config.yaml
model: "multi-label image tagger"
mlp_ratio: 6
bias: "all"
dropout: 0.05
conv_stem: false
layers: 12
width: 256
positions: "sincos"
num_labels: 18
init: "torch_default"
residual_init: "none"
optimizer: "normuon"
nesterov: true
orthogonalizer: "polar_express"
Rows from block 8 of a small multi-label image tagger, named by matrix and row number. Rows with one number belong to one neuron. Each number is 500 + 50 x the weight over its row's rms, rounded and kept within 0 to 999. All counts start at 0. Numbers have three digits each.
After each neuron's rows are labels from the 100 images, of 14976, where the neuron reaches its highest value: "peak on" is the class under the peak. Only what is clearly more common there than usual is listed. The data: rendered roads seen from a driver's seat, with toy cars, trees and houses.
# fc1: MLP up (model.blocks.8.mlp.fc1.weight, 1536x256), inputs 128-255
# fc2: MLP down (model.blocks.8.mlp.fc2.weight, 256x1536, transposed), outputs 128-255

fc1.581:498523461413574395476511540468457493524520448490493542467477570388551618444508535469531539574501502516482540512574416495521530492458511444547525553484485477455386600593594538460625589348579530515393514482538531520519425443496560544449541487574451506484559434482526476517463526420542494554499489423490525488391387504451455467493480554470409453477538598542558493525519527495519511532487
fc2.581:422544520476566480517447423501489481465390455515550531481468438528393461564625471517518573489452491425515535540512492482503539435529485422402552494517519557445537517508514511464394473659487500481441444480491426567621531459550523479511470488501530499495451508471518423494522475456540572431483524512589393522493512538471543514422508514463568571466522458529562461535556464596511517522513
peak on: verge

fc1.484:523507510458554518505552421550473574544430480444558466577477517535520516494508576436471488606563471433470465492430539430496466557444534530505389455378474468595500462472523485476390413487497576459521486584392548522516526502500475485533490480442588518606542552560575516552491496537390497521507522565541563529495469570584501498512604497487575504499479517446496508481512452512620488530541
fc2.484:440581498588529498468480451459504378449521499564494581557518428513547482569475473406455507573422561497597449426519428532429457489505546456520574512575439476509531468491466536448543529452590438548466541562499473398492550492488603562477545527560540515394455491565419564502592505471495578468448449490476533484531543585504495485538497585531511508436490532416468558435510592494542431520558
peak on: truck; lamp

fc1.716:538451457462489455470537474602471444557546502544468451478504456584550485564484542586416445461414562556521504471549562561511511418570404478537517540564519498560537583522467519417585605471572482448536501461442554510509473557585506423445536535467508470520499420512560495568420460498551435524528479464463461548445533501437538480560479360491438572478535495506482501489581448458576458467471
fc2.716:557541488568597447574489479447584473496523563460448544459456525510490495631450516525513490563466423492439590472460466548493599487473497521473476401472530513342512508502535487514465564476539501426436483408576460509478481365426475599471483457511573473543499541521507518521561459442403453598410458468436456463555511430517470557451531432555531523477498504536501444488503518441480477477516
peak on: verge

fc1.577:365476481387537484484371572517537536462405503531523407560475502430438432443576522550467487549552618416509609422480483503493535434460433552476524461486451376462560486521497518558452524541553541488481473516478560448444547477565450387506490495545510459564528527460460579474435538574450464615511521437474514515502415447428455431521603499493527518435495572531543466487501487544514449572442
fc2.577:507541492482481489496505427507545535490525480460445534399576451601508512473419543478488473499425328471441500493515479523596471507502649463444471576473544538497531584479533461540491512415555512542444447483489527593565508505462519454603514401512500507473413439453492389492454457418535449497527517524501499433449478533543536482439573421464401480525507486482456519572533479512422491560587
peak on: truck

fc1.61:500574523493506566523549579429481501576481520487425576494578425447542493503497496520499447498564502522520454526521462505579643547465403539448472416495454581421507525472448483372492424450590584524573463627600508592504568481576451519514449457447448561539495455546424535433496578431442444479413529494422542500432544484520520518546487532527474521466407469507494532548437478549443538597454
fc2.61:532467575379377497444482437565542517481568510402596541614515587466480484491526540468438487536444438579485508582507539459499508524442498527554466569469560539530427499507518371479490375450511486508589440463562495364537521487531494563476573497470539460481498559503487524569516477600563518615409456470551451521416492567483467377532517540460528590551537547501510518433526490518475456460546
peak on: verge

fc1.208:503550466606453455394495527448462550569420539466531517536579460502480583541636426543559471461535566485505508516484472427499457540470449434418434567457454521576426617556466463450510454597438496446540517519431446488557561395563595469612524483484457531436468420413586475601498536505479490574437561485496491541521562567428456501505506449435478547602517589502523528508603550488444447477475
fc2.208:523522456530536503482463478402464463533516506510555453485443484497488463572477591529500545485552472536463461381487495453452555491513632438536518530455413521382352475566622556555606558505492490577496469503516390506483527465383528496497526564601451532482457498451535508488488523511487510460537539501533512537447443467459411565539536472462528517443489449474423481583513472473547525346529
peak on: pine

fc1.707:474444445507538513559512568514492422453491498463439470451439509446484506447519437462496527540459441549478467449532531477548461558434561484540559497360403515507506492584442462477519554511442478412487474511478441410454521573486459449509568516452434501566477535498541508530446556388544544526526422535534556573478557384491598559600493498571523557459441423443439582487458509625482436519540
fc2.707:476489502550555516451579497510539570550488459524488529486615503437554517547505527535555519528517514354493541589507452564485612476548376549456377431530623511492554564485505556573493497421455554476475560574542578489513448526475430474506512451570495520500510407468451492426496554568476528461457510446513466406470470430541418513488441492486496459524526513451432503481435510503508563420497
peak on: road

fc1.461:509496597564466485474496439546470490484565489434485395521395489484541534482536538535506537466501569429566458530537533502476530469410526368519455487511541446497442538560409532423483532546606401470474355558580498452498406431496495449430549418480433546561592516475481533503487474635480462460518571494556482517444538517523479497471504518495463631411524571486413525561579435518504499439573
fc2.461:458471497443489485544571544468567551537442541532484430494443476406490414526489497536444472618430608444448514555570431496490422435535536522543485413442527574579482488543415494488481545453423562468579492536448543526578464512553468455517513578508570590581573527476595489586482451530375530531560547572480381535590471513529532482552450545514499479498483579522574486550506476516515431523383
peak on: truck

fc1.290:466492472529477512413470535392404488510462510468489558493487495534380524463482456616401483575511523488484523408527520513487535524522475441490511566545421488507495574499630541468529527448490506524479470517560438432549465613460498499467498528440531483513495464517558600477517433493455419418592533523464571517400467450581444476501542562558472492519497497457551508483569476483451460544521
fc2.290:510542378455539538457432568447552475490602515444521426437509408466538507442461456487569539451588483533446479504500536540521548466476430486509459640523516525470587469475448481486482593499568467484497455511534509557470434420494511530641518518495459467481482456518518491585543438453404476529474461460513437484595579459527426446582580509468473449577528442568428551567485501521447582529559
peak on: car

fc1.348:515349486547523519462446514525477508546481558443599411543469487493563522612538379492494522456475429498603459576555442446481526619490490465528528542577547451578561470530505473414450460432485535400589478570470492487473544498407450596456536616562492521496481416551470509459500357500461549458495482502533534526513516519504572436477541463496459548479540533418451625538422538488477519623538
fc2.348:537546599522527362563526508474507470492516470466516472590483513517433517451461535502497453493608440470411511461532437446518421557490558466543468479568553555426445508445486482450604414508477622595548588469466565516466490480601418484493566497515424500577541530489531489450499484401583485538482560493421539685494420443481506446425480498507507506545528518466553441473571532471568439477427
peak on: pine; truck

fc1.569:451528420661445510525516503519426509514486383516610565487490486457466508517508531470547408629544535572413525543595529602353568525533487454521454498489407420493593499458489421536551446440496530567502478513522538489522511439506429388531462494493541451432550504554513534566474461484461548455531503494526494445484461481502500584499549472505509520513535555587523477474581527475451353502431
fc2.569:424486529463481518464481467484475535494475575492514526432583593566515496468512495541522493470493613422422487505456558376416386503596478589497481595538474498441462495578506494544448557549559400480473564509423562556560490461516543488471428474555501571541562414522506541411546466516559433510594534533504502555496485493527537498497488510403525531527439417480505491483490464340549564519498
peak on: house; car

fc1.713:483510484455438572574498523515477460590480433544447486510491518506525657514446473528546480486465408548540489493406487556443457471539451483495521547530454394589455584490464542501451518581550467499516470497431493458469501555540507608391494472507487474501488439446558444518497574426472506518568531511517380492463580487484550524592507473470565467533503494560474510519556360473590552481501
fc2.713:529498577481553482514427428458541496488485439543543564463541560420461414462464566513497524503467569499474513590491400522403521522556450499438525456472525471529492526530479542613562481506427457565529521515511539526508544539484446518563492443455531494478488467518370453431504518508472448427516506537491531525524439469403584563425474446463488458519555423444493514560494516504508473561589
peak on: house

fc1.356:516481437555382502473522523543441543461519518433525429501492464446539432626604525363522499469553501474442537637551534498491583569512538486541521559537491444495486512436410510475460480470567633489559464538446518503502489520489484489454499508480563539448535481534521462488519591471549503421538497498530428471572601501596456384542524461558490410507511455486545455541479531541546489420473
fc2.356:488546467457524563429432459453506530625433502454523500471497624460473508546460477561531536520554500485506474599445482511481433399493468486439481449499595497470540467367608521426555549497484549401557474481569482494528547450470496505492534473438542459502581458501476550453480498425474479544538421501421546478441539557548458531466575611509528492538473539466565446490436536529611533524543
peak on: car

fc1.128:530582508427489524571492457502463496409471442556495606493502554478500483431501550572453479575375537500538539470494501460355472462488544488587509578565503465498520559520589559362505461456478463557483550495468453535509368456400529485473539479458515469457460449590461485394611521516446528583473481491439465550431472551434494488546552518452502473450496510360431518418537406574513602451490
fc2.128:534543534550410408468534474435505553451579491523534407478508493468482501435426558508455542508503481494452547509566448468490639471380528447392481514425502503455399491512489547538449492492516460563465406474537566378527511560503528449610551413465581549560517486405569443479478510527570501469463553521560423529453506532508445490485510459437461530514527549537612440582464488534477543474532
peak on: road

fc1.615:459536494498500536540533514509526513499505489448466406543488520486501454636602497525512555532471481507486439510513461559499475508471515502573457519636446510493547485500552548468536468493568397433549495540502453444528436498460444556468606447500524555572505516426520556481463522511537502577503477488456428443443479518526476438472528532576529457510535555455389472502505507577509486531523
fc2.615:549535491479467468531413580438397483543519502485485528478512512477491558511418422470526482465534528519399510579438478548477569456543585487583451525395528501422407477532391534496473533535529438497401541501537503531530568396507506443445509490500467516487572553502570483506479452497455522501458572421529524567556513450460504530568503458530408537571443575568485568461401504544419506523505
peak on: house

fc1.17:455515469534512527494619460463473569458400528555466468540543480549550382595475508485446582507467513458490496469525486462497513401560530424506456584518566551570483499569595552533409520500447509492509484453512430486492553506486531451448520548423473419567476472487453396561526473488520455455520523493557454579408544510451409565461510541524390472453591524482482545555546508506539466506454
fc2.17:565471530579518580534533478560523512484457511617500521521629481494543492534522553473497435597455413409494520481600467449464512390483531456475498521533497449420388511511564437407388457566490556537429434473459580490371470593548535497502560474510532481447512536453520450523534640541449462606560515471398507488562555474500460501493509426452548504453543532474489521424473461531413516505567
peak on: road

fc1.60:515491460470477464508498529456528561403453482538594448491542467456557537488503439480573417427517414487450408524484545503519515509554495530548521497439429436462491581481454520546431414526510482484536533537546464428486476514580471427465453462417497508496538536448416534575502421445435549496466530551460471515466548438432557506574552521560577527461529516452536532598440512534387553544478
fc2.60:474510456620556511566524474535488547473538550472456579515471633506513470558467546500501531489560457421477529555468453533508549458525611574456514613490536572466455447468536519418553477461591468437432433465491474598527490466486494493536543510553503457522496533489543445490498525462462501458470505565563478484534540520448558470464450532525468566543469387464471539435593510533575496462437
peak on: verge

fc1.131:513455502500429443550498498500599502482510475579524526541507402432507453561497486571424541406468503526499486517468500575491507584550436438597523451450536449437501560494440415440526544427542539572551475465502582443576528556474478452429616489475487488435570471576574500548567498541355483452563448476592514510471438563463456477566559482498518494481493603512506472386568441532490601562574
fc2.131:493455551601512484497507459514400499477514540535511468468558535541536580436515472499493467451468520423443534535554564487552522439510590501425470497474448384510544570456546559473454474483491517436394621499495497469415481490523456400542457515542464480456455621540496471503495492429496517497492593586488440466418545450531489445516482441574590451540484469501509463599440545475527541475496
peak on: barrel; car

fc1.689:546460365597468526502567560506499552529564545417463572580422549426525535430499514496533429524494490522473555527426517569535552510438500569445596509540447495458488484485461550465542494468519451521557454567475436379531570504507484530488574499478430424540558491520567470413439525475510451470599508497477512552457492471467532415521543487457449467387554389427494477536536536561467485546429
fc2.689:503546516482488440488492469478520570560486449483425521586558507503577512544533443466462507437547522512473409579512456547555546502546425402436596538417564559500545513513414422601368443487528473457507490553572564448542578488547517446468493470372521478461405444435498563494550557505636461559445493549470476467454501487532471532502549597457544523499598514521572559478483493462473495520529
peak on: verge

fc1.415:526508512511470502507486516481463605442575477559535554610406548505544499476542491477500615509441469536574527495591484569637529502517497428441405473507475475411510544552411552521538521576534499589579492603547444491511529402518430473504533583547481549487537444578457570577465516558500562591535468430514445493475423530379484410455457548459538464424469449490537459536518451596469553538598
fc2.415:516567478548535541502551535421568444555466408619498453480460465532488487480524495579432442427472426484500451451512537487341466576535493537564508538509471502534500459513512507511474515497515460477458476469504546501472520527578431517521503469513612514523497512434597470416492537486604509480590532499576612496571556414571483580504449504500546526431551504467465511550554540493469521575507
peak on: barrel

fc1.50:556495454557516494577555501463459586506490578445444602505467436494554478576436516537571506412461478549471490460403544437538487524501495447529540531469498438464476455460461490599474562575503455509428469541533415541452506556496425574545517464500550503409425465509487471547550627426467527581602544463543510475489557483469494471504561426532512491507415546412510559603472514630487474491479
fc2.50:444464481463512491469505493439453476407529428535541557443570529439430450399507465474490551532547476503531436523468555569490537527529544475496492601603595590489524520542564468486515548470410488432607461518534563483462601546499432437490473535473520505491491521526537485533477460473492530408496526466478525528514617486438480612600527577607606416546526517526531558501453476458475520506534
peak on: barrel

fc1.708:598551506467516486513481499497486488445414485538568479495528539427595546560390476478532510483569479480480491463509503532386543585426529437442561498522561559492503494446587547469446540542408531483462471491492562464469524511434468542579525438532470445496518613544465578454577519583422422531450466480523511535480528428393555539522499502499478472561480478623417464490516422439550468556505
fc2.708:545493521421493461513490491432570539575528478539476544486551486504402550517605423454511614608558514554489440513627514434502412496494487474530524541514520468527487524461471621543514470525553466557469508457439553480544533506559556524426449499549473536474441472448495373501460474514493534464500484537436523549572451491585480493531429476501478472514572526541515524525515437504589486440487
peak on: house

fc1.214:358517450450594526522445472386498527541508650566539466401536533417510527494422469485575489528510436492476571494451558499517519426502530420453397498496513499564507637464498519578484472476548428452500512416531493600503512542488399454460573598468524479490487490547421496540555522464482501473545535506547468536509525531633532509565397465464430512422478463537494585453472517506415558508585
fc2.214:414542501487465461414442557534449490493539523439472520522448483491537523539458585537489494417450554512545549526582457478519520526563411535455522538487522463447398389447406466469502517542489580529520574659550537407526528561498634474554483427557553559466526571430546505530511441560407489565462535495397537441504467509396477467495531527418504382509460504450535509540580498475588542496444
peak on: lamp

fc1.405:438520456553549582500516463473457435606476525564671454432521582516462493586579497511518503536378449462517435486501425406565532516525486512494501474466480470493537550565465485559448499547501522474542563490547530511490494385530528446517628578480538528541524479374522510452562469519495540612439442443506410547533525503413523477417564508500447492452416440476478502465492549384506458532493
fc2.405:452453620470438480443583505554577561577505472516515462595498502537600493464444523564449549505565488527437519438502458538546587587482488492494514474522538505505455575445488526581431512441453542486575449468565527499440504534529555556395538443614486507555458453497481454576417497427518476497444457477452538488477438494496547463548486501574543535572519530604527410426551501450546500517483
peak on: pine; truck

fc1.506:589442474578504460420441441515492420490572432444407533461582440508532570501624460552501530582483471485547525510533535431491418534419543469528580410464473559435476637501478504527414461513445490558560446455501479484528534526510378528546551536463492473573508562547482518513482545525509444479495635550500516517558580549466537517558500534532510462517496505496553449403511559517471518523585
fc2.506:549416442518475499547541546502491528440428481503401554479419483539469457434455518486479535490493463465521581501528504465486443505536516438485492407462548427522498539417510527604553498461493485456479477521464435504518479456493430533465498484554525553421426517530493568588611456623447488478525496461526600490449492459431507597512526484497567483619530536532463454524519552515523540507546
peak on: road

fc1.535:574543552490424443528502483493560485591542513532457522534442525539561545524540554480481488526535455511454504443513489663456420531568471509425552485469525539527539440523472476493548447551521445487575511459508482497574475556510409493557569450417527601408516533432536468533492473482501496452535585508467509549497527530487470422510529501469495463448495580543490480553481486482400468502508
fc2.535:375469468567422415490504496508488467552414489504462544398504474523431498458513451614510486467463424473482448470474537409486496479400470509523564550472519414418527458455489544461513514467457537543496476556446546480426528526472527467541558558449522511508491520570458535564537476445517513476521503498454473605466442353608482569371525399471450472474530552507549501580498419547488463507508
peak on: pine; verge

fc1.354:507540574554478534467470499573526539485495472524511404573425485570523591571438529417506554526350506517492543453521576523496498562475458569538558482518487480476563533473556470539490531575500469547386468527523520516442471457491586598581544510538500541548471475424488501535487508534469478621462536550438531614454467548478452494511500543487504455454496460611467425492464490511474474481513
fc2.354:436607464449514527524461589492502494554502508467524508553505569517502429520533604506484375474566509444546533398510557468564601409405438557563563481617536448500430612454529596442496491429558515460559443594450536631520528425519528523496581513416455491501543526382480488486473543540546550474470525483483480386508379614541465605505518523467454503502484533511496508414526440475468439511436
peak on: sky; house

fc1.558:535527483437531526595439444418452422530451575459422531606456420494581519477500548507522442525464417501524470491500391565577522525461439528531522537467571483451496433546474460490402413534579503533459589466559440553426406472480542562541552629543454483504630436436537578533563568412410518476509525515573537481570487481581405576557507420557492514529548414577516503450538480473472481515476
fc2.558:382538578471456512428556448480550526496355476503404503512442583558496433531401430599444492445496506411477468505530509491523495545457471506518555501579593489510465516468581551473564518548521491508486515497574461426489495534585532544433489544464550529526488453473522552463478570482461547533484460472536509437475552523504596605603553505534478482516511475580485504523510497517458553498539
peak on: house

fc1.350:597488502482470509476497537547476529485486465532484459462479545596495508512516475461513554519485462416409589572391535556404466529546431427547497527504469631490515472503552517445617486510527481576435468507440486490573441548436527523552469378469464480478548553397530555573611546470605457524536384557474462447492599534501529503490564451560496500508499504527489525462462546447526510586517
fc2.350:402555474452507543496505497540519454562491538522516569540521508587532457517434499532457431479494521565507422510508558437562517512423524470441485496521405536374529512510505599536468477494451469504599500470520560411454398520495447568547441563404575563521546462483435502565449521505549528463466502505362520506548581457532556511474514501561511523457526541518500550457481436525504497487462
peak on: tree

fc1.148:552452366496543534530455504427431560558513475438588535503520541506496494533453444588485551505515552480478574533538462533432513509543441421507530484511550504462552486514532511567513465487527512452525542533407517506438523504543496533500562410541562542568540503467468528532448572572439537534564454447475472432461503412468416456596530491465548468495440427541578591505514571355474522437417
fc2.148:530493455535485532495380386496479477547542511504493424530507492541513545440418485441502496507474497554525562503476419533486375489537456540500547464446544495518476471458513408375484477534561373567506530454532544452532456462490612527485443572492577554554490397540472405603623507484500462490502403470480548522516534515484469412500544588595467382524513486467524478497523564514495559464473
peak on: tree

fc1.72:520507307566600551506498539519493532512529439547510538541470517506441493404610484434544544532562466576531475520575574595602481591389448548522462586502447445431513500499465455477476444540422555471539549462577541398509540520552433452457479489483534509509530521441449465449485488572471473585520492509460507493455489437437538538499488551472501508593491476573523572460441423540469457472490
fc2.72:439477478500571463501527472503550518409634474492577513496456556503556430490428574509592406506536517566536450388572483508523489473520428449555545511489439475514542433545480532492486386556479371515430535590443587479594479522518552522516512531508492422479447428453470463456425464470423454546534466486556508479468464425539523412544417415490521520544446536511456532557465514433513544498542
peak on: car

fc1.78:480515459486503539564516446439453512496501513531500428507450533421578493459473489544431409352505481396497467443528471532535411522518463472467453479560434452462571467540562580483497522503518508490477553591467491512538458531436479500525560511454565543428496511536507575513410485508495567586466598494522541511518436443496456597431605490490487590485547468494581529497546610471492539566493
fc2.78:388542502494477568474551428450480514481436514512465564499612475570511526535458477536466554475488515531529527569565443496409470476580519522459588517457555500500508482485570414420545401466562453550530483507516561606420496470568484511480472523518632527533492402535518475393537586488488390552499503547539576551522581512512548552546516542431444415431478534426514472546516507557482504512525
peak on: marking

fc1.717:456509528463600448543412498471562480526452433482494496537527491506451554428490513471497503433452492567563506469491525463459480547443614504421567576510466501549471516501471543594529523487513489552502554452529391488464564463531541539426528500522488417461462409556527492542538420497460516417524446553483503488459577560518527587426436456497458523561451409473481588597430450597527464491422
fc2.717:497554488572586429469500519521480540533497573518553426472430497447510542514511461498428485549525461536570416396563517454459474435517404531493505498430549565474459468523569415479560524474462373483516429498427511605524584460540481484510544583500503528561558549540525489454510488621505612513610468448548439538537569513439490449493507589536416368508402495452460418440543524468522461511558
peak on: verge

fc1.32:455527418487485405522512478392483526459455604541530544548520472493405523510416512453558587544531466504426545431495511441595500466520471475520438495503465507453503548576423481555541549466555500550523568517354476486474506532501500395496548541456580500450524543581505485471547508500512490469505527402551519525501502495518626477452453448509465521424580425559492549537451544489491512576415
fc2.32:488441439523492549554441600517471564593480378368549504477581498428504484556425499519473431565465521436504524487494477521464488545446427585513472494409536436445446489494543504437515457490474468440570522535585512541493568517558609440508540519538572513458493524427465456490511395438492490522465549524490538525537445581495517526495484509421506481546492481456526553560568474560475546493517
peak on: lamp

fc1.741:500452497579495504490353589405490516506555509518518536564500466527515474533531591445418425424442503492525418489484539471534577504565494487561544518464411448536467572508430559473472583465465549554498506517461530533535500554524412579541458500472569497399515538505481468492524421500488462556445581447536508464633480530502585496502503377450432468533486562520450520488554564490526548468576
fc2.741:417485550485594429489566461507440464437542531473506470492528537479454507439399435503519473562588549483423461425596533476582353504443517436453469612526456599488467431513549548515582434500549524564507506493580526486441471538450489448640546544491562607599498520586508532486504521531473478483542452456409445485521491527444530534508530512565575503494507470455491466471506479480538472472543
peak on: pine

fc1.110:482484597472500443514621452427465516453507516467494495462474512593577496579523556522578547537516476441594569520510420532545468509542440510530561466483443534428468563525476572456426570519511530468539607426542622451412537561508497485568525454509471504523497586506498514485520476598439474528389524529370545503440407481469484487500524532522549506469487421545433482440438459526603528511526
fc2.110:587504425401493539542480473568509482498519456491432543470321492535543482458484466528449405459440540517401460469559516433488499512503545544578522560478494488498419438459585498402512501444411482477520572471491508581499524541506511546445415532542519481508518439519484591588496480604449469592581516461492493544484514513580450613467544479435548588531517547528542425507493533546486554565447
peak on: verge

fc1.140:487446491464504547362522589529476544504453359575578529521446427515477512509568466457534494523584509399517449457386454600506545538471454563528433445543437575465505485538503459508509563552482633445474567459515477489529461491463454593494534503528457516458560566510492466531482511533565569426495463453464527517561573431492392512511458462490522507424480473535510408509529530497469528537458
fc2.140:546518563493503384595538449526612488519429535495389427442532535478451490522511489409374572455481446431546542509518496570525494557370501514584455600487548523499472569494542552482528414450467510466506520495493372521505537552479478465521470470487543434542568457521544544437538562531496425452460532590538531473553488495499608419495460493453500506535618527473421536508459540516589408525448
peak on: road

fc1.44:408469527483536466475569434495579567555530427519583487563449564477511536476464486459541532436456456493409568484574479507486516552524516507506487482494488510407464518567515396547581477471524562464510497517534451538598510441586493568517484520466489538525503541496455482549511577461497532514577527527441525529480437548481513514461584600487471554546389440482433495484536490444443564480604
fc2.44:400488436475478465441491525567508563508478570462513552503525494502506436449502486501468423475471496566499556502454443617500555503429430596514468439486365420561508467508525418614534523391515467500603482549501512460491479424584531519477557561527509463446477563521531514488537488433571507433507424513536489523528422447482512543474522516518538569443507463501500466546481495546555452449435
peak on: tree

fc1.443:494484493534478480432516524511446576529477462400450513529543380523511504532650502495489587571570467558496460468435450500505489464449511410518517450544397523544428554556473499529536533572469494551557482535484555574427452522429497551550491386460489527510496486507457538553582477489544454539516490478514515553415596531500489531437481444568481506553447511481487465617558518574540434556587
fc2.443:384582492444461447547561497415449468554484483568423438502488552525426470555506485509407433510516457615584514494516549460525577485590408453480481482448448486467538416451467484551489444463522421468562546418501495443466573495540510553501520498514514466466395508511568507484455544616490542448525513484430389559528474434516416497488503537557566490546419491576463473363470620559474507441446
peak on: house

fc1.528:454471473510473480501603435500462471499450524510500475539454505422547514476546496490441497488485509551533498527524548544466573445503509423406513558552414534522554494477603549524548530466493455449482522411531510564594528553502443582508492486402388534495494512495419584483459464618586475456461517509433487553477483387526462464535455536490453549471504521454567536531508513495454454638474
fc2.528:515547527436478478553414524449535491543487578539539512459495402515570512468573491486477520449533430508438477472463443536479434512479517539489515428499489497461547572425559421447450451535493403617606402404428493526511473557494439542562490464504487509492401447541550498526503466486523411516527478443470541452616521438500485457418618509526546437559500481485391520492565456456430542490457
peak on: road; truck

fc1.33:606488420418518411545421537481529543459487548438458466498531591475529528470577510442567404517507483436571454420385522609470521450491450464531435524537507528462491527496546531625469341346476458514492535470549483390445497548601567407444495590396464505471519499481532579456502476546506574488535419449604495500557508505439471505546441553437482529455468480490557487532517497532393588581506
fc2.33:424508556495425491459473575555502465485527427489439497535468501468520519458524430579508495571444602533496468547520484470466512427529514467476540475499571521529623535440611485524567462428514512532440381555468557490450495434410528536548545448555537507495439507412551445561478552437551500415507428550486472532521481504450481468449549511531537478638523425454433564414546459466503518555561
peak on: sky

fc1.672:410591462492423396492479515549549480544531438482534493502528510453550544441559470502554515524517479510487503545452431595503501579480500438479541501494561517459484411454440455475508486534429504536442610581485469452476528565489476454502529536502545483497383515491586452457418520600442552483454535513415492452484616462470562540439463456495570494490489525507403515467450499613449548484484
fc2.672:488492509533554621648514473517420460515486464541495537521466409569516492506436559514458529423428462431504557552502492508501480396608474555525480485527394497454483591471513479575514541474559463467482501550516492473520522574553463486457411571484439579489560582507370525500470442509501491521502463486417505539454460571451432471563421510515601452467433468405579466509390429473482496498539
peak on: tree

fc1.711:520475556498527542475451478490580436554483514522560504531486550495491438447446526529529509417450524483472486515491516433460540454501472519530534546604567402488598512457503540447526435530473438474559498450536481545526468426527535421570528532490578523469416429461544449561544523503533478487512512496466524590497447428442611461474470523471579496480549576473433518517489458493481553512477
fc2.711:526504515412477420557433527505528461428468443483433488469446433523458567457476525485522552539487493477477461457585476460533546485404567581520478630399419480437521531469480365401483494475560521535445424528430506520551512566474427601565507462434573460414525587417446402423432526499553463533508559530537504476564545566540545409538386456441470440549522493490482437489412387499455520495581
peak on: road

fc1.602:457577403430504488462442570534541455536462481482523462480490546568466525465444512556612423478528479463493517546559438562550525555544539606447520429479499560523547519506498589405551509573560504449465451454428492424560613568538445462484452437454496537490523474533461493525421471510476497438512491474579490471508471464429489510486432469507455465488523519517466386557494513553520435517533
fc2.602:489426504499518510527538404508544507418601503553498406483557536555424501452463564552493550450490518502576486432519527481426547459471584446483524498535510552451461507548525505467585554479498552516482496541465562412564426398496433443493439499553577469474517373506597499549484493571461467577509435536357513509484501431433568487469426527538444584487514523478447489538512456461554544481451
peak on: barrel

fc1.160:400544480594469584432468530445552529486531482541501454459407547507465437551553502470479506640566397433460559509434506599419545580422541544501546608488516534442499431469489498609487549487613476415529482549414449515500422538440438491457367516497542564429512422480467502547535522563481478530458415520512435486483495521485471513447515512549491576536545470424495533539455508514504469520519
fc2.160:478557496458422437579479483446509551495484537456493436501541554426449540509617399576475471572475577552466557544515542499490480576547501532530545455487462498474522509447551444515497569467416499551465511533472516449531539534462552429470494460494512493505530456403477532588527431440518515502437468481577495475438531534447581500479526500550455446519446520482505468495497488501536565587545
peak on: house

fc1.358:504594539474538512474458505443516569479428489513538492482468479464513479529515563515514443477511553542596467492522559468564524546395411499649566405468507521451447497464428488514465530515548546470533498495475463461448476573460553432553517532488509488516440447500459428503495389458437539508526441580514462457513534619550505524521559463482512449496551513503674435489395473563487513463434
fc2.358:557416453512456498599496539566509485476548461447499571528554572488407539493540460509522556566519468484549456518385560465516572467587538518447543552578448431481426419605531423508544561554497563531438490463546511439504483465454500400489573579434570490459508428515471490479475589471524535476482577509534526406530407487523544524465466520609444535491453463489513495564439424432509530441545
peak on: barrel